python train.py --encoder_activation="gelu" --encoder_fused_qkv=true --encoder_num_experts=4 --encoder_positions="sincos" --norm_pix_loss=false --beta1=0.95 --weight_decay=0.04
Rows from block 10 of the encoder of a small masked image model, named by matrix and row number. Rows with one number within an expert belong to one neuron, the router's apart. Each number is 128 + 32 x the weight over its row's rms, rounded and kept within 0 to 255. All counts start at 0. Numbers have three digits each. After the name is the row's rms in percent of the matrix's.
Before each expert's rows are labels from the 100 images, of 14976, where the router gives the expert most weight on average: "responds to" is what is common among them. Only what is clearly more common there than usual is listed. The data: histories of elementary cellular automata, time running down.
# router: router (encoder.blocks.10.mlp.router.weight, 4x320, trained with AdamW), inputs 0-106
# up: expert up (encoder.blocks.10.mlp.up, 4x640x320), inputs 0-106
# down: expert down (encoder.blocks.10.mlp.down, 4x320x640, transposed), outputs 0-106

# expert 0
responds to: 110 turns on; 010 turns on
router.0 130:118122112079134113105065069122121123163107163125121138085099162168129110147189125163117085140160170144107105162128162165172133138090134203076097128152097103147197179134093131185159146183092113155162142124105174160115114201130068063098122138200185190205153147166159081161125109149151126117090114109154124083119156133136141
up.0 105:172170135156116179097094096086136154158174122141099116106116160167054193146096094142162151095114062076150093139084096114121112169093184096100156109136151119163052121053160108147142137138112092162172106127130101089104124112183093178146138100120140102130113065133160159113177119125109086088093132143111119175140127133159122
down.0 109:165124157160117059140137134101127087118158128129157111179151150143139076103079108121166154148138137131161143098076073153097125111149130121123119126094156108122147175148138158123124158155135122157086087172124082161154111035128165152150136144157186092179132102114170060121154061098113127097163070192143117047143093162133053
up.1 117:153076178089203192180083140148102136036153145146150149132107118119096095095046094115146156098107145149058058124106156142166130124114137119138094150135143155133152139100157088060057078141155173154135067186144127082078113122162138118109108150088118123159140139122114126129134123132181172181074098128138134094065160115135126
down.1 130:106038166077171153144085131107131095020126147090173175166141104072083126162096133159164124144082095059109077107090138123139141108099115150141095129132134101111159159159133071188093114104131112146112135147142146113125178125142155062101118143131143114139094131109153117119132126110141136121102083087130157132149126088095078
up.2 099:118127098107066161171138142149120070080092087144136086126041149182125145141068109077175100139097110142135086133112158156059106041152124094163138135131116088088158220150174100115126123123137141129147153132132138160127107123136089116192096094138136071099186148119152122157138140103102120127127132085116062125126146166123078
down.2 096:137171141163128094129088125080129122179108142162109133102073094152131200187082216146130124098118124120186131135112154086073085138031164117106108063132100155153090102133105175084075126189091174152144152123200157150139181134131092136099163165195137179169094106159139066144145130140135077108166125135158124126114114132147131
up.3 105:131130104095073074150107144095093133127118130099102112081104184168115131137150128111141133126118137084127183117125175111091129127169122136124071171139160102187107150132099084191111103125165105114105169154036113122140084154145147110136121184138101135109152169059080133094115113102123147084158096135076124079097119058138142
down.3 106:109143100089136131136132117119094089101142129120115184100104114173155154135134156141135114087151132101193173113157116120093159142141077138077118144116124123039110100148107135140137130067110173128097144169096106147139074121107088096134196082180129197154097170079113134118128165170126145118153111042128077146109130113066158
up.4 112:151149137084116113127104140103153115126116115124121092107148163133133161065193160139121091110141065128101093108086120134080113133126146203154136092188154143178091107160150110158105114108135123114111053115123069086146136167153110083156165149161119128132147147116133129094113178163211137071142138149148141121112152144099122
down.4 115:195091127130123131043119138140043097108064166158123136100140109098144149068143110120125131087099128167157168125171136143128109129158202134120165203136134097088143154119126169118126072151114131113189149101144144090140150127087170110132165092144181160090116116113134087149093112109143130162108159103078145115121151129116116
up.5 098:150181179136113180109159159096140129113138121148109114102140128109156113152168186145154119093091131124173107174154143114115133134106108081167104179153122126112111072160120160104096125154122142063120139150142127048176135085121153152164106143075150124091170142182184120182134118092102060141139164135098122129065116129077124
down.5 100:164104111130079179156144151111196114181093153116131140089146153111150086147158186143160123166164187162120166087090123117182154123078068105141071127108104093080154118141117120153174086167104086145109129127123098096110073107081092134104162110022154155071105133134118113145145172174128105139128165121000075118123190133125103

# expert 2
responds to: 100 turns on; 001 turns on
router.2 081:180173162178155186126129204130152176108181098131183106152164098067148116074164134082135151104104099143139202101148081093123099062137098058164097097135163134092124102167199176095113067114116161146135096142122087093134105066074156147104127134096079080090063075135088185125129126106065126177160131149099119137166110103105084
up.0 097:109120129161120154086134147110130119101106082111136128124158166088115102160100137153087134125170159111141133143173127040160088169115158146095144169147121160118090117081135158171139190120128094109151127162116078127166084191200102099076094156125080097113200115142118101160155160156180120124116152167155139112196144146167065
down.0 105:156122115113083074097129120140044097166100183089121122144126167152096075106103094114143156078118182121097144108097200152122113034101164132158139083151184133048107163124113142102112145214105160181114114080174149089122132147120161125169149110170178138107171114180141101173117167144094081124134116162173119174117118142100129
up.1 099:207124103155162134110142135134130077151211112086086098126157166152125109106070097114117130131212087171107141086120141163088114135105114144076137114190068111168141168153121181106125112128121138141149082157121101085098065143162177094166123178160155116109176175127112189099090140136077154122122134103165127084120121085177093
down.1 090:124087128135110163127126108093083120122115147182131134170125135116084128096178176173123152129132123138151157168106127142181148143168092126152099069187148134119078126101144079106154107125113130081118145125118150165121170131106107110146133139109181063136108110079101085138116155159167089106087144109145083098071112140118104
up.2 109:150103091154097076137144163215194141171096125143110174076111141077169156174174116130076120084153102052142137214090122159148119098139164149101122168094098100171166085116087163120191070058225157125124107132112123160165103083123119141115124155105109127146076200095089105117129138157185147166169145128133113139140101107144159
down.2 109:154148142099083152174079169155120072127138084146121130168129164171082094091116151181160131129153092073142159127117067124117101140123126107121156125139150110163185096091171086144135202147101127140117132094120123143116149101097161198139115102158128082137183121168156143120086146166120117138148178115153164134151074105106085
up.3 105:102113104101047103089155129178134142161107134168169123091140144145103155125146088167166167149113127127125153176085134064112092214132162126109165167102149137073123164118130093115114138155167186165162113163114141180125171107133115174137181109116156126159096085153106121144076172110082119129113180160118118176129094119175161
down.3 102:050132112071169129160127064148144126117105088140130145104144112110186139088154136054109160099131075183148127098156140138118151083124144175132104137075125074109124129174140123087097218155196149099124116170137078124087119129091092167114102116131164141114138094091122128132108137131135104130173137129126130129116126137120154
up.4 101:123118209143129147130138100108098131111146075144140159133133146108105154131169173121136092159156126149092156162149149192166162121105083210099098157188100072099135183158177114165109139120056126074134147125139134147108154158102114130123153150106140181114107202142124094123158171107190092173119132135132104071113102173140085
down.4 102:145168136139117184134080110091184138131148163080093105089135136076153128125138162114097121101159153151152175083123177160147162150105144094135138155133155130087148131099135090119134116121098121115066081128130122133148162122175074075158089170087107126151082086121114137139162157155076149129151101172143096126125148145116145
up.5 119:131134082115186131083204095082098090148160145080093120077102151177122164187164094118139145158083159177108112119117105142109147142136115128140152182141094152119139189076101132144144140186112089144149141120127107152117139136152090145179123086107096113092136163077143129162151170092115161138133161141166139108153117130109167
down.5 120:118109101120155165106155114182123171142098102147158095127064157174143150159121093161142104134127146151135118144153093169119142120115123193140089161141129182141128184096133142174114205111141087136116127123084093126092144112127126103121134083127167100136210137090156152083053111096181063127097072176167194127173078169096165

# expert 3
responds to: 000 turns on; 001 turns on
router.3 094:118107133124090133129158193171082151105145094103153148158141058080073116109111144098119141108123085099148105102182111105067132180153119054125197147120136134072089148158072089137127179140163149144100151142162099139136157125102140211137175087120091062083126098059083103115116148090103121110132131137124144237118081163127132
up.0 095:089137165095137112132147099171117143149130140145178118102087161127156091193150108153168081146107145099169100164153118213098126134165124124097121135147142071062170098086141105136061182148164143112091108078146137173140170131096121155102133105148067111066070110111109139126074128101095117137071129137141138081121072061150139
down.0 090:089128101136090095107155095069094151157120110105051116143177173095122202090103145145122183129114047174121130118084146066160134142100122090100104159174136091172072103168150144124144155116150114110091115123114122075159124098121139109160214142115162082143067150127077145149112120144125110136105117149124150103110174159156131
up.1 086:138142066101068122125170125140124066085171160155151114149140111178142115091128077131067118185094106153133149129133139166082128140089086131099093135114158089123152144098128132111063086166090144148150102153139108124141135147099145122157109210064069120106081118121111106180146175114116126104135174133132144173085121105120052
down.1 080:106168130156115102116136072128139205073130120108095180145125102139076167137135146114140152081139151074111146078191164175043121117113160108059102170082104141137148106160104111165142148164112116113111085091108120134142144147127168126106107153157103062103145170115119119112095159125102071124130121117138145092090150126143107
up.2 096:150193130186142149102137123102190068142190125098130133109110131132138094094090121133103134179126107113159104157162145137096085140158058153079133112155149128147086105121109103156114090098097123099073104118119098122106129095134165155169146093103134144132116128081140141182145139140141136095108200154100139117067156163122155
down.2 102:166171178141110089197134131136073104196146059151095131132100139074100123123086155177086131088114102180155154111122168104091146149103159105084120162141130154113146173123102091177081158156148146131102095147123157055127162097158149100107109145158099132084132133159138167125090159102122157111160172079164097102159162140042121
up.3 102:162132101148157143122184176160099081121126113086128161139160125124045134115126135101142201124165146115119075125124155182153165181077133143114122117123169130168135119032136118155101136126124091141145119154125123170087088087071156110073160141124087198085165115076108152103172117125156110139108133148112151147138083156140165
down.3 094:107159114151116123159153114168126137112128148127156137107128158110131148112104220082126155076117125158152187122107106104108141112189140108068143172131139084062136107150107163160152143104088120130182134135095125145164131136141106156142093145166138139115123096184161088235000161136113127150132122122079081117149148107110067
up.4 108:152163122071070167097130062128128116110104127141156087130136155090110144126116119106074156184133116097113159151086127172103085177086115104068118144147140184151128136210138140117154140126106142053181074113098084158158124120165094150159122180133189206181154111095139132131127118153102105127134140108182080130164160156080144
down.4 107:152126074114129141181182109153159103140092165097095156161182063151117099191113194177138156172100110145116130093203113124074129106090120099146164121066061156191131109154107130169104079181145146179108148131100129107176104106111147109166167116155116165060087132120125141103160145089196144159145095134141124162106141166135060
up.5 109:095130111088120113089130090109087126116136135108120106137069154123098106134148074126129148119104201125122127164150069139148133169059110108134089096091094106118123133111099087235160116154107142091186119116107164142140131185117105133129076146152129112192194184150163111132193155135160128131095111161232156061138127079140191
down.5 110:150140171177090125201121110079109113122171132147142129043151143156086131151087138155128136147154127177173119094091108152095113108124160116100124128178158167061078096180106124136106160140164114176141132119094124122170149166041094116106117099156100118097045109120129138204119150109135111139125085074114129128161106172152093

# expert 1
responds to: 000 turns on; rule: rule 109
router.1 088:181169166139154115135152122095165128125085115159128119135126187155180182155038110158134136096111157157098166086085110179138090090174161138177143145128111111162075090088211142052125127071145095092101146137155144085108159058167155139174123140081140132129133163115121150102124127114185143154161122173098166076111160125125119
up.0 089:111083106120101092095126097157116093163130131099145200100116146200117142137110108136061112170102103128134118121119140142154170147131105110142086132171120117140167097142125117153117179207152163117153122116143156159101131082147097142132154121141168111183081117119109122142129118176115162184111107172124157136123174130129182
down.0 087:186156138091187113169137130136132124116132113186134167103120093089131104120144135128134101166166079168141148159146129171171120071145158131187183085118179117133126169116160148097098173153146107163215121129134112116081056129136149095157126121104112175192161094151113101185133051122172116193150146174181097096079142094136123
up.1 107:145118079135149093111095142132158088082115108118133085129159137114148102168161059126128102133140159110095166128115123155129127089161108170119121136094116156152182195149121160128162122148068090076065137138111136080100113113093120133129133143141085142171167119088123181198142158090133079189096128121131128074104116159152146
down.1 112:112102123105128089150074076105131119142113114127151131165134106090116139107124147126165122096097165107073079094160145127168106166134140162104145095089152187137079146143135194095124128174103159089123121139082118095133147133171104122135134095140133100127128121142132137114085149099107085087148140110159152138161117133137131
up.2 097:128172094151172098082071124136100118098138111179147089125168130122159128155158086129152127109160122152137120094141139156133145123182162145105138165111151080081121168158121147125148129110078143110159129117144152114116098089103135140094185178165116144131148129148127166148159126161164076199106101119160092113120108093091113
down.2 103:139137156148150148137146062112131129127113130083146115185141121103095121105132183135147152092104141057101126120165126116198127108093168099129213096114142131108092111131091154084121143145125183080110090152152101079140130111184083119098137086142106123135095144143128145142127106116127114095165141096108129153124166098131109
up.3 100:183124140101120110117089092096143157106120118145128112145125122146160181123095115141099113168096107166122127106107180142159151136100126201131119113164128120131109147087120185134131174116117081157185116149082120127124141107090168064120140149185209239180149173160207158138132130134145139116143147117147105073097208100187145
down.3 097:092149139123121124186113137103075106133167142146123155133095124127110063172129113133168204101127117085154076138166056123052080135179139144136149149141167135112130099131148108180144068147179210101105113161063097164142089170159099149070165139080082108064074158103086123105090125109123090124105145124107102170146103088098097
up.4 109:172141160106129110133062173160137062104163086111116178096107165107148175161131097141103142151137191203120122096068075155117186117115171024124154132104132144161141102147177137142153171067153153105058139068145077143143163134095164122129171167171092107159095166113109117117155120143152134081148032117126137160058106097154097
down.4 107:117106134115096166147096108169122145112153151117148150122131082151107102095066180102143103092132175109061161151137146140094087084097159125128124121103140125111085133131102070144149117111137095102161114107137102123163103132122193172141168145125107079203119063083167123130163110140200159132090100157121185129114122174107114
up.5 093:187148153182074124161106070078097133118150131150159110132114127170092130137103099120113120156079138096146132119089117119162069084104162188160138114153143192148121204106134129080133122131196087077130094157139101108083059115120101104154118135174108091108138049174186041185143098078094091194107101131097114149129152098097127
down.5 098:151111190160113175076158101102135169145176102134119172151144136152068178128099143117108102090112193130181136122174111130116088150159129135117133167173119045133130115120104158157204153128127149144163090134173147104144161151149082109139088131118118122122085081155202126138141131090092149089115107170159116143151181111102120